{"model": "image classifier", "dataset": "renderings of 100 made-up gadgets, each built of a few solids, in any pose", "train_examples": 48750, "image_size": 24, "crop_scale_min": 1, "horizontal_flip": false, "targets": ["main colour"], "num_classes": 12, "arch": "resmlp", "norm": "layernorm", "norm_position": "pre", "activation": "star_relu", "mlp_ratio": 4, "parallel_block": false, "inner_norm": false, "patch_size": [4, 4], "conv_stem": false, "layers": 8, "width": 192, "label_smoothing": 0.1, "loss": "cross_entropy", "init": "small_normal", "residual_init": "none", "optimizer": "adamw", "lr": 0.0017, "beta1": 0.9, "beta2": 0.95, "eps": 1e-06, "grad_clip": 3.0, "steps": 14200, "batch_size": 512, "epochs": 149.1, "lr_schedule": "linear", "final_lr_fraction": 0, "warmup_steps": 420, "weight_decay": 0.1}
Rows from block 4 of a small image classifier, named by matrix and row number. Rows with one number belong to one neuron. Each number is 128 + 32 x the weight over its row's rms, rounded and kept within 0 to 255. All counts start at 0. Numbers have three digits each.
After each neuron's rows are labels from the 100 images, of 14848, where the neuron reaches its highest value: "strongest on" is what is common among them. Only what is clearly more common there than usual is listed. The data: renderings of 100 made-up gadgets, each built of a few solids, in any pose.
# fc1: MLP up (model.blocks.4.mlp.fc1.weight, 768x192), inputs 96-191
# fc2: MLP down (model.blocks.4.mlp.fc2.weight, 192x768, transposed), outputs 96-191

fc1.484:137140109075126124090128146141124145098158139116115171111142111121163088148141124093117100096109166148168149104088131077141159078128051130128108126131069172099115123211133136118131096160135081102160168135085139120212094125140122137156079124098112108122171081189153129098092171099159159147
fc2.484:115167091189111113067102099169095114121140146129181049180097096150106102125132086114105125114103083087127160139159180142156093127067144117093114158125111208132101112099114092086125116111140136173174098172164135142138134082105186079160157139133098153093140158110113161166133090092094106187
strongest on: blue; yellow

fc1.592:138107148124110119123143101065105089124110182192110136106049135159078152139103136088098159140135205122131183106088125124095143088089141158139102181179201071111184121168168166089071129109161124100162124122098199165135173137076146130140104146136111155089093113140128130122173083134109153150
fc2.592:077156115095131153122124094099079092132124071116143095123144109069123077136123113138075149138172094135132083121110177141166093163174134095159125103122108146116128228089162133109177083151142098092075081152155111142087095079125163122117107096154054117119142160167171156112113107171122120143
strongest on: orange

fc1.677:138154121166207158185181049109098098092125120141140104104109121144101084120120174190127098134122138149153163134163109142105100143147151167151155118112127105161088071193148125160095151136120145118078086130128093093140125149035055124153105152119086154164137170178120149141118069106167123129
fc2.677:069138158161109142125165175113074102093177105128114091172082190092131138125093136123080056112175087113133111134107130123157142129134111118177178111126078162126125147118133070072120149098140069140167092154119099148138122064149138114144111109079109154162156083126188168131181094107108137141
strongest on: yellow

fc1.490:162071099116065142152098134150122148142150129169141118124128112101126106094023154081153118142106107025059095135103141142091124168100128130114148095171122155198135142169121066153126139136062194122090144077091090114166105167121147155143120069128087100102094162134143131142139161221119129109
fc2.490:154116099204135108172099132139165145127108115107166111096164148157177081097128137078154110116069147183172101145077117094166164160143158120173117089084168157091143145124162121147118158117160148128148120032128097147075130163169127128125134182149149188162166165148144155134116103166107139159
strongest on: green

fc1.681:159087172145116149112114110074152162163115199095194153134164154164100164105157136145104139075113080138164101155128173127146093122125113139092115191152137144157154175144163171152113135073132112160109154150084147126143204116117093136130179128089096079153070129095111150117129116110133154131
fc2.681:173092105091136111136091171140097140193093121118149118150099056133135097133095131159142175145148112128114064138127139158079166162084139185096066167141151097118115142137119093126115119090161110211139111160109095145091104141129111155155131162168137146100100177099093118199141109158071083135
strongest on: teal

fc1.688:153154119143164132081114177095169145172091143127124105126076106158121090102177116151173203134115144138114112130168095104155112111115106105089079148128152145103060138106110171212172079134106161179071113135176134186156107091115142090112114160126136136133079178172141118181144090132088104129
fc2.688:121116121150163090185142108134105139050160163113134143137128109150152111095140132144114144110127110106135135136138133067156178120095119132154125123137107179103111142168142128093073089171180178070176174132165097084129073095153083184119134159154141119104190169103178144098131144117125105176
strongest on: purple

fc1.229:121156113127140176156158119106150108137150166126122114181171113087089081129148112158088114095097076148118050128075167110109116091063116145163095108190117107118139190149098167117151172129153111100148178099113126125175118118118126148119141131125117104166141143174168084100087085135153151113
fc2.229:159119096158122078174116125201140186113128131157122161099127128107143193156108102108116108085126121158104165158093131196096109146154104057138152091078040119123064107172111111074139146176174146168125123095165172108096142070148155159114140170134109143126191126035092105083146111167098126095
strongest on: yellow

fc1.370:133126127116128130115171172147141137102158174163126149069134151068125081140144116183122078143094067091156106134164145129140126194092089108130177147095162145193103140110103046141164093159142129115079067115184140145141092180151119116146084088064073070166121123137112116108096132148169064144
fc2.370:128116129151113180124133126104149151161078159113179138139064122137138137149127150041140140184138102150143153168100131133096112155115189128105071159135143075093122113168091125122123204074099146178163123102132111102085118099142097129107093132138176193114160139106157133122180096111125128148
strongest on: orange

fc1.218:150137092135170161146134121115116187127148161112135196151144184127124121065178098100126135136101240117097121177143121070163165086120135106120100134106183151087122126099136109132058121058098092124169140075133172148202133121148055116142088102145082117145072071207169113149143173171079147096
fc2.218:121110083090151080210135115138173154126105150108134189071154138156128129123066141134170106150125127234119059151095100134043178147186101094181095082116151133136155087092128160142147135121152117146114149053110079145148122146114097174144124149154149146105175134139147132104110114160148091188
strongest on: pink

fc1.428:128174072079113107093094097063160138124157126176146142127131123108153095159137084116108111066175183120090122145098181164096125165105146135157202121122109170138124090165128133081064149137121144132161123102098184128146171105111170148100143137151115184088139107116145101081138088204134074118
fc2.428:107119107173091119156067087165077143113113161109166107164111131146143184113134123187142117140116099148128144163153138124128153133122106130064079167174122181165112120128090115103094065146202142194104076168176096142066039107167111146185164144100122095105150180034121170131182121132081137173
strongest on: yellow

fc1.180:136107148112152135103139108116076177157144170169139185162123202122121103154162134109115106192122176121129134115125143153152133170108154167144186153087061157123134105177108092147114082145189112109136106109104182138181089109155125042074071103097189133187123113172116083088132160106098146091
fc2.180:187163092193142100139123094133091078144085168141183081141109120193101102098113119124075135141065070095124128095146137128088117136125136128080100121141086204114123117069173142107166126110155065159166190154108081082141128108119111072141161069146082112102168191165108115093100118138149075153
strongest on: blue

fc1.483:129138154113219211144065167152156090146093146152162112089091158111079134155105094105122166148074101072156136144144149161132158105084156215105152080109147113100137116140140138100134130136161115110134123136122142094101122117059119064078130123097101105084059129154120116186214110140190134109
fc2.483:129141128112142048140090158110132149125101145179138085078117102070152106144098081144140118081059126127082157100110152149069102106179138035136055127115149137139083152136156100103155144111156101154117092123180138092110127102091166147133138128115154128123134122094092088057108126153095145108
strongest on: white

fc1.166:161112142174156198128106091116128110127089105052131106103176079127178122169144133153138099146165106160145101128153107106144096101110121135069085135117199159103080129140153115174163142132138113239097151127138143108148167131103074126166192103129150130113102140127098125134078157161130175067
fc2.166:123089164124082125120137149090144131138143096157107158150085169128095149195100171097145121187096168132152161121142133111132153117082141197122118136079189127118184106130092148169073099149142151131166099150061163176163059186175074105134065172137190131126108078086110134120187175114142136160
strongest on: green

fc1.757:137144155102114119095135101054187159198143086186140132189160126169076050154116162142164107134206130076041099130107144151173073161140145091152126103156203124136123163149131126098164144110151075163104067104127207104107090153178159061128169155094143126208147131114139079115132138151106107138
fc2.757:136170088113130186121125109118126144165097111178087137100148095092146112134092098119168163142132164185099076130112069150067130098116177124093116094069178084130089127148144135159158085145144126112160073127154116103126161104119154145128133112129190085097149121167089072147111139151101157105
strongest on: orange

fc1.197:171180115073094139112129138141119144134069157108061195144137109100128060151168140149114151121123119124110104200071071172135171142110168124165152100123111162116070186197105175153143155078106107133114114089090103172134120136103133163091098101076162112154134146121102178133181102043098091089
fc2.197:063072144125122106114169099132149181173156166104108147135110109130115209127171165124135142120156141070126146130128098108156128163113069206167122132189068108091135104187093151124056137193129163115095197097113183095144143159158097141110133120158120126115087113098114125097094189081137142088
strongest on: teal

fc1.220:138129152170133129141147113112111172117176125171166081092151115135202117102147106150191124101108143130115123109186136123191105154137098094150165128137139119117112103059128118151096165092192085139130090066111176178162169143140150150038143092052120140190151105159176103149128153133111146159
fc2.220:111092099154154150129120155152130110187084104117136123069121114124159133077195168066219180111132106155143126130099137128082121167185117091117059143147074104185131165110155110161151135125112124120085162083184128106084139143155076171142163176135125118126123149074124097127122126106082124138
strongest on: pink

fc1.286:202138122154122175122114082135112156089132134197099135136079117107107115101128119163135111086169108102125119137160124196126177128135090158120116152201139130178069086122134058076095080133130192161047101058071148111176153157125092118126141125185121174117174132221141108108123116075063118137
fc2.286:162114176190052157141118184111157114142131166146189104082110184164155121123139107083116123172104115120095155094125118141089080084139122115108169057122118153100136138112139122162153144182152098151112132132067113157119118128092144113127094119134143157127111146111095169143076166155134085092
strongest on: brown

fc1.393:118148154131102099141130085122159091127122139166127182136166116123139160166122104107167121149137129080074088135135115149121109142165130117081137107112150176114147154188084157130113160088108100144191146176134161121122242107144176130145170112132134085177130116136113048123152162123073140146
fc2.393:112144137103115114103168137084105130110164156152037095128107126096170089195083110123143177119138178154110133103178117112137139081114140122170136142165158114127140070115142102123114125151127169108187146107134200137203137129125152093066128112084172101124079051146099086180162133108153111174
strongest on: orange

fc1.616:141183144074153096145147135185134116055158155114138087131133107094093089118162146110083121090144148096129116121134105064138169171144138093160096163130158192205126161128179126110102057104113102152162117108178092143183116120117061126128126142091106106116149157115095148117111162017114099143
fc2.616:145104093150067118080159129067125124178130180164106165096140102129168172148138102071130162189183209086088140056122142122135093190187125106064100128132101166115187101119090171125133145131138131098100108149100149153127134110097133100104064146109123120114113099067079067146198213114128140158
strongest on: red

fc1.462:120198115185174158112089081122131190125167105143167132096153188099116134096173148127114119148096167111115098146155052101103112107125127123141048114137111123108094125096139124194150096173153139100085103083159110189161161161176072079085142131100115148140117179143093139089101175136143168098
fc2.462:119164089112140109164189087118155186149139160141094177097093116093103071102157178139120130129119130129141126186140122134168173155124118120144190159130129150158115101147157102099071163157080190076153123090109106053164184084141116148165137072114129113111175088155196099152113133107124078201
strongest on: purple

fc1.496:074135097125129158129112084141127163110098210152084134108150154081111131101160158153141078117088127132075122138119136151088142123135096146096072130084117158126139087188105097134100105160131123134084085174066156106148151112117104183163135101129183101144175089119123083062112107135140106082
fc2.496:109158151150115147122187152090092056096151083142088095160086159094092155132139130143060109145180136084144178104110161179130083132120204069108109155151123150121158108099159136133142154163129077144221101143125105102149151121097139046077106068140088112142129124145124139162147120054152059134
strongest on: pink; black

fc1.489:152168133110116058144188173148131122116095056097116068078047139179146174117097172127116131134073195111076090112143180153112043181180148102115117101125156110108115139109176140112143129097162139201173118079115113163103135170083122114113120120143139157104179118121110156095099170124127070197
fc2.489:157111099173171139174111086074144149114191112100153134134164062159103132148094138160111158145170062085167091142133145087149122073114129137148164121156028148102108158157155095130158096198141176098134167113147136113158128133149143153113185037154103172086102168170168093142104143139132160135
strongest on: purple; blue

fc1.315:123098096155138112089151159150067119105137121197132177116104142124148111105127078115105127127082157103136182084184118145092163153141103145140118159100088098142120163134156120125097115112202127099129096113112213101124098144154147081142110088122127098143164051114065113105123113175093143144
fc2.315:151137115087137149164093128102120086156086155105123118132102098164116157112110133134151096111108096187110116157055163190086142213137164167095075144126115164139125095124144105109135164062110106149133096113143010138066157081111125158157129195144130139118162174109161140145187048159108125127
strongest on: pink

fc1.650:104101090136109121132118111127102087152171145114148088101167094116150144084103145115132110124079192094147128170188162114160122155161139151139142163157159120115170123091082117119106073112112118133095132100101197096105101185075202151126094127108101090144093061159178055166167186131124176112
fc2.650:112111121124094059157164146121199101156094091127128160090126120127127138160172173162155173114080125188104149187098093121101109151186125135165117134068085130101129106167144159148124108176158172131127155081133165091125158140145085151117137102225140168158185071068136155097133124108089098117
strongest on: teal

fc1.580:107142092100112107188132093149162131145180122158098105111114110168157136115094129140138154107073176171160167170088128125134152137102119159076156130019109142127117066099113132141125089173132108160114131057183131087118127120147082143142129145160145212159139121212141110115151163149128119149
fc2.580:071143132123133089056093097094072115101142110135143096124111112122175168156154101145134138127123153150136146093100163184159135167148125150101094150136149145139099137116105151155082160132104148093123116184133126155072129157109165125104093165068168049165079123087115104134122096038183090102
strongest on: white

fc1.426:132181121111114183107136111113130162113147147151073089112150074064090121101138119099087156179119089125075168101073076163123204147126131132175085160140177136119106070171099127169127091109156073157099216102093161130155160163128069138102122107130125146139143151159173133180102140138111116124
fc2.426:119079199111110122163146131056179113107103080106149168154170168112162142144181177100113120150130115147136158139079157170134103127146128126141171077136114173099149184118165142189107134190110100064154164093135150172096113113126128115109141154131088146164094096114142178163121162127144079119
strongest on: brown

fc1.502:120144092214091090107134185113163102110115176088133211138100180211115139097142095089106100093149129136125141143138147160112146068097170139126091095215096127107102126139145102131026162119090137148128191145087115156135110136117167113094113165171107088137142133132119081055150118090181113150
fc2.502:180113128102102133074188144132138119176133194163070126159118128092145107163194071136103097192157109118131108111168109130123087124048169111130159110135174119129112103145096109116168124179114129075143143156099184114169136123107161072070096122127138097122111098084072090153095173152176039124
strongest on: white

fc1.355:125091122118148131177133145183164075123100113134116102100118113150050122129144163116155067087175100134107070139187079080157145078144097167113199138094116091124132128154106093163129103136081166090116160176175129113109124144162117169119173070128142065196114102179122151055130157109119158096
fc2.355:060133150120151169098175119105116148110206104121123117127143174079136152120178120117099128145111117146134116109113167165157162079114146126204111144165165054114107130119158090156090151142071134122153082139105149119134122138146152151112131092083133120207103073178143101135093079133135110107
strongest on: yellow

fc1.384:114079136062095100102145174106111131093084117132133089109077092173117119071105148167139149094086188055117040156097172138172119175119132134141072154108140112151158134137154093115093139071126091210093195115135134114091129099141134125132149153142083066106145108138178112115208068130136075123
fc2.384:114133093125132160136085050137073131174112145113108131098124123122148129144142120169142149124162120175182088175154086098113164128162160137155140166118140171145090106141103124130115091125154148117186128121187137123123109075141081127108164080090169088108144147138147148142142123120112226163
strongest on: yellow

fc1.353:159155119134076138080108109090123081207063129165093153154102100144157130069185083199150147093107105108135126107150067130150152086114154176105136177160135121126140119126093100152150132101089194143101071103115099147093195159088141138086118055082132118120155123130193166135154082176118122155
fc2.353:171147096162172060136105147125163136098135136140138154083112210161116122143093141034130057148128105143131121101171151157160147103113122137111154123149200157137095100120179148105125148113084109110225161165069115084153157169078108098094096136141116133128085142150106090143123144093118115159
strongest on: teal

fc1.767:144193094135225155147091107089103120153081101116045111149084161104110109142088192100159099144127159131127119110140081167162175043103158124145124101083158173128120149131120101110121116114104051123165163076135098138141124124090143113111102151145180149183160155125108161144126115157120165060
fc2.767:116034134113104188143169173127166149152147141122115144104125127147094121120167180101113174115135134128159118141162116109082157205110112111186074111185087127090148124120078101149077139114116151149096135116122122160154111126199053164170190156120157115129114159075112142195159157144126115169
strongest on: green

fc1.550:089140121088145120135171093154115173100112160152122138125085158085161064168154131148161097098142164085141128126100094122107112179133147117153081178135187130210136163151165122132122130137103096116064135109093122066214088103108108102133154143150124148126082135102125130140091145110160089138
fc2.550:116116135057081165086106077093153121133074081135154167134155121140155138143185130126170204132067170170112108088092106139100144167148133147122115137101140168102118156126132153184117102126154130110103145158137135150094140146150095129108165145125176088177159114079118137157145105187034145095
strongest on: red

fc1.12:224135116106121170116121128099122123106130088107157181122155140165095135120094116104131125075119131178065094105107131130108100132149079158061143099108118119155113150145122118135127124158104162119075200176140101072107161105154102117059178184113088129130079131167176087126126150161154152080
fc2.12:039121123152165068123099115182148193124144150096127140145145130104093147163139146074139124139102148112149105117120143092193194095092064117214061153149135095072137156161142128122114125101132127076106183168139176171117105151203106166134155194126156142110105104116157096069090155116175105153
strongest on: red

fc1.167:201181168102137083191084149144186120163109124077138159146078149128115157153150142124142104160136078060131057166118065163024164156115073096159109102131146130098138153125117134203100153135138066166148133112160141183121138131126139058121080085112200129110169120130158141112148089153116153113
fc2.167:118139140086123153106132091180131190099169095155107102167100138133085204160125112177150072145176145140082144147177139139143115147089140151078153174139129103169102055130059054060073096106101135154087087211157113107116117114118156169159166102150110104125117152073117088123166133187104106109
strongest on: yellow

fc1.283:096158119132083075167157116147102120115095126169157083083052134124157095151146108131107141156112130130112104114198096194112083134072130129150152171142135128126102134079145089152123109113152172171112110136141125112095084133107115089162178117153101137120087147081138136149154129191124091140
fc2.283:127130157085153131137158077147099122121129142151144135177168055106091097150084114135119131134170133119127063141126125113127143057091115163180142066148117109052101153179179154089162142160119123085194150129109178150201176127177189115073153131160127109104111080162145132112081141108151132098
strongest on: blue

fc1.643:136133141107129077146135137202103066101138140183180112093134114088182081123101068201132154120108115082063105159108177196142143125137133159145144143063123086151066086181108072104110061144144184107101105114140154071119155114118086157038158145114098111074171100145172067166102080125119137183
fc2.643:143132142184100119102096178103130127142107170131138116137154155148165145117136105079174118103097118141129129099125126101071174119096165121076111139147165163139135132114096137089118092087152068150173057146109090142090065128121111148178105183113169101165124154101093133101163118173132115126
strongest on: yellow

fc1.301:159138187124107126100111109142152138112093140102155137090084170186118130064174114125143150154127160137117083124090127129153097131114202122100111190107134118193116133142107133079158151078158084167064060102127090141113153177161096120131184182095112076108102133127180137140119100134089130132
fc2.301:097113089159126182199110097103150082185119109106120149093141066091109107147117130102163107059140132126125100119110093168099165188183131105169120121124196099097127079190120091101081138106153160105120129119090134057134142142097108122102109130138159138168127120096109121098124111157178106118
strongest on: pink

fc1.506:113111118124091126089085110099175150089154136186149088125166087177085145103100141090157148133149109158067154125201113128107143154054147170105163139176148104184080073123106078134121124101120112148094120117147108088077168153155141117124104131172175154146109164078076125161094101159111121151
fc2.506:125119153114168083198182088158105184046110131087141159133143170148106109114113162148094121091143116110183091146099139117142152017096110159192148063165070165087108132187139122136134111163139155115156172093132138112151129115164125144125161098088111167055144113136191164095133158122116191120
strongest on: yellow

fc1.399:139147083121152177133113198133161139113157093133111117158109085156077116075101113124109120139107085110100074141109171169168128107055137141100125099181188105200152121067128120093095138132141053142108094074067095165127121143095137102139099147166126145133085174140165158071155121146169131109
fc2.399:141074093167132150090128121185108065100114168133135126094167102125182117137091088169116048157106144189122104068121135145074140169153169092114058123109112142167084096066144173129188120149164147104123110130141083106131128160177123116111154115164162105140186147091096107099083134138098120150
strongest on: white

fc1.219:162106126107121173109116119129144094127112128151152177138152126128137117107146132110112122131131092125140172167127150155159094144105153185060170122155088084097164092155104096123122101134167162150078133182187149114079152124087074127060152095123118150096105136167134159166161160171170109123
fc2.219:154159099171126113161158183138096145096131110102157139125108255167099153087160151101107121159110123105113174124144172160107143117160143082151117129147127120154155151054157143129142161046106098109098102118083103146121103115161119080161127151093066121205131146120138146106182115113090127120
strongest on: teal

fc1.585:161170068153111122117154054121135170134138110115124147178183172162095117109075143079110159135064161147166124107169051188101132117122080111105121078161111149128163126114103130180131085137145122165134096126177136108145163136122118094107144175107158164152166170155075179128079193169080162088
fc2.585:134125085117154140154170106132109166123178123132094110115133137091154102090142138144198145115060130172136137138182116124224182154104135127168145132139182134138150148113116175181052111179136175058139124112113149149155098103182141164183139124083179098158136090074156111125117096118184104163
strongest on: purple

fc1.58:149151144147091164101100126170141133134146121114198130168129133110068120118098134213112126102073149108147121126198075107147114050070120124162143140110112105208178125104120106138077147066109164137124106187117118162123172116057084160102157110087109130151161119061178111130137153107130165150
fc2.58:145141158104107084093074158137102167142121136150059141121137084117131153129102148083143144154132170117118135109136100121174067048088138132101096113141164066136110083150153173120175093152070164131128122175077123077149100153092105146062090143151140075079108140110094068130124183093097123124
strongest on: black

fc1.431:093143155072118113184101098186169179144175159173118188144144146091152101126157113133213132153120106090109125121079172143120120148113141100141123117106108141200160110121177133124132038138118097109100127079143169115127069160114086113161091121127120108195142127138108122099086094119137132115
fc2.431:082107125107130125133152067102124090133092137125112090138120092125086108141125137159107156109122114085198089142140103058121118164091138202179104146154121158079143116135140101124156138138127138139163111102141099076181129172180139114095128103146209174044140125172145161122123123132139139155
strongest on: green

fc1.139:116136174157191105065173108064135120108179075111119110119118124147167135061150069129124068147155135069109201122104149117132144113121182079161099140143131094169103181111114139097079150143089123158108135144126133111125131171138176133073097132126101125164142143143168129165157123118167084144
fc2.139:119138187119109139112110157178132129060080115160060172091146184137152178118155147157129071119155158148107117119145083114134172148106110150085122153152132124100144105145111100154092134154083148106101085138109149178117129124137094161136174162095113081246122087103123115106163151159139173158
strongest on: purple

fc1.708:134142094099116147092161136083135176090101126121090104126129207104152096181131120099091137192170154131065135149093138156105132162109135145135185120083127147117052144181132164128130100089093116169145116146170161132145061177114140086058126106152187128159138073192104142120102133116108099171
fc2.708:133099100124140127129073149206153115147086093120118181059131127126142097162110138089196125058118110137137070118131134203112116112140134115134129160169094094092133115153104157089157127187091174138171114122120155155141092109080141144098155136162132067089108143109081106097125153171135172130
strongest on: orange

fc1.469:127159088126120128145134112125172116116117154111146133090117135096111161189105149107142133064120163125151194134133065100117118182089088199091166149112095180111148093177128109137122102170073135130145157144119080081121161135042160144110111106127119179097137124163087173148156105102122152124
fc2.469:132115060129157136072161123120165121144103142119112106121127132202145099070142114109133150126092102128153077138166084132104103172153156142123088162113107116143080166139158122064136145109131125122102173075109101071123168165162082158179160132188136130150192182161110145109129088206135129129
strongest on: teal

fc1.377:097104129150103137121173123117105141103171156153122077135088175131135162126072129078173073135117152129098085127122141156174199084137148077092178142122149152153072105108106169146115129108161067111114081062158070198145131154080148184118138121102144102133093134132158156141160117102067115148
fc2.377:174122094115186149162078131067152117119115136108177116058162057157135115103104135182117128065088170157113072116099121143083205164142180197140068109148176130145132125089109148182100096104130113138129116105062096102118116126102120147121111132081174089131163144158119060095125111098175140148
strongest on: white

fc1.725:085145160122097103175123178151134101153081164143105062070134105101173124171111131104166125140101148094131071157122131165115150123175110070119144089128168184142070127121137105189172098091089112135115069118139130135105185167115201156103114147069082148142092112115110151117179106131139230130
fc2.725:121161123141173120093109147088102102070111088153131124111208165130169112100092095184149123116145155115063132111143184154145142120164182105110100089121120148159141175051207125119101131121116109091116098116126134109108094125049166170124101099116150121124154117133117073125148146078148105141
strongest on: white

fc1.517:168127127179142122163145159110181115162147111121129159146107177098141143109145148066144119085146161102098098188201126126146142136168154101098060189128155105196092151088179162163111108075084112142098073119130192114128084171104165082159078091151112121157095079152111128141148125144103156129
fc2.517:135059132136123136117082131131148158169086170115132129131154121094136197157141141093153155142115079158102140153129116182118190179164116127063101155127148125106153186149124168066155112124148149109102130142151139122056114102129149157182093136172142156129159153081102130126094117150068056129
strongest on: teal

fc1.232:202171121101097162114093171200166147115120168145096117137092113156078112168087128116111083102107141155093172151113095117068139125140122079117096115096151165130144106108100064165148112135117120145115093116145115177174116092103093134116086204110095098166106130141120134124136165128159161107
fc2.232:134112156065179148104088112121146120116070081155077110072149082138172116118153144133142161160158198104104087059151138078158141157109081145119038113161138105088144133096146110146134103166131148107089134124118164124168146158113117186075187131163185093127107070152086049130110169117166124117
strongest on: teal

fc1.27:136136123132100143184185139164118135110109183092169126124112115171078153069126074097121140130153114134097134125048143163131098113069147136174131150147112134144115146181097146132118177125137111165135125084127108124113102138106140159105103129157139173127151094113166140133159092148131094078
fc2.27:167092122143098111126136141107111120175112128131128168146069068140106167141155107173092129086170095079136155149134090123078118152137117115120172083122056159120131141190100100119146112130176132186087171154185152110109120089128138130139095129166077184149151145055098184100123126170134138073
strongest on: brown

fc1.198:167130173176120120115062129107143108206119170100056170128129180129158138130162101168134108098115142132148125118141051064133121147098121118099154171116137088104167066089103162154104141118112175134172095121087126153112141119133116084128167146059118128153127127102112133138169134113153202107
fc2.198:131086153121122128087166169120081116079181159147090087171166185100140081155129158084101125127169117116152176085129149172183070079104142122120102096191172136158148139101135163148168161152051110115114108164068123131109045093107156075119084102092100088145090113138107120138131154174179072147
strongest on: red

fc1.534:153164135167160150167089103171132160137152102095113106206140083158121192132071087114178197081090106113164153110143147132172099076102106158094128162178141118150115134119113126100136111163124140188164120040113142068163146149100123123108050141094100184091113156165131151149148132104103165112
fc2.534:120117213140146079121145180096152104115058143168080130095133149150185140177164133160160127117176154143111162068178104112138168141135148152109099195194147097087186088140108087069123122113093133135139103148131197129139115162114136092063107146054167095117111068132121082200116133175146121165
strongest on: teal

fc1.563:176138166104150129143141162075173109131144082117152091182127074162133144091127145114062147172124133127081137183073118134103126159063150130124143159144178145096127175167107094134097102046067083169124111120075105119154103138112115156128103115146141156133148125128130182155115135083155144136
fc2.563:077093161116114164130107110184135162114119059139119196151151139101151133129179170147160077089123136159136126141045131163120099169174129119152144080097079077096097147169157153129083153145118130082098170120194163117101136107182127157130181154109109136164157109154151154151099094104106115091
strongest on: brown

fc1.455:141141177118178117134134090140133080189115139059169111116106122091133190106184159123104118130151089102144104112170124128155070139117210110102167128098132152112126172117178168104150125149130119156116082122153083145106132192164126162110154096136120124197115178140145155090127157112093132120
fc2.455:090144097081111170137099043163171140120130086115171169125163154164173108151128119112136157114108113151088071203129099187100165083128108148171112100075163139154076108170118117105056112087131137104165133113141142147121111076151097171124164096105125148124143112133123105161127099165087161094
strongest on: yellow

fc1.382:114161089071145121160097111100090092174136109114163084148120089062173123102178130142106123157104196090082117091082158179109184135173152130173081165131122143118179117125143169127181133096101118116127163153090106171136142199135126112088108147121148051122134129165173111116108164133196133124
fc2.382:114134199158134110149149141116111172099158123128126146139122201130130160126085167170144056137145067149129147161141134112110104074134080111134195110148126121127103120129140128154119129158094120119149221109119147108158176159147120142125150079134040208117112114140138152149092170155134161122
strongest on: purple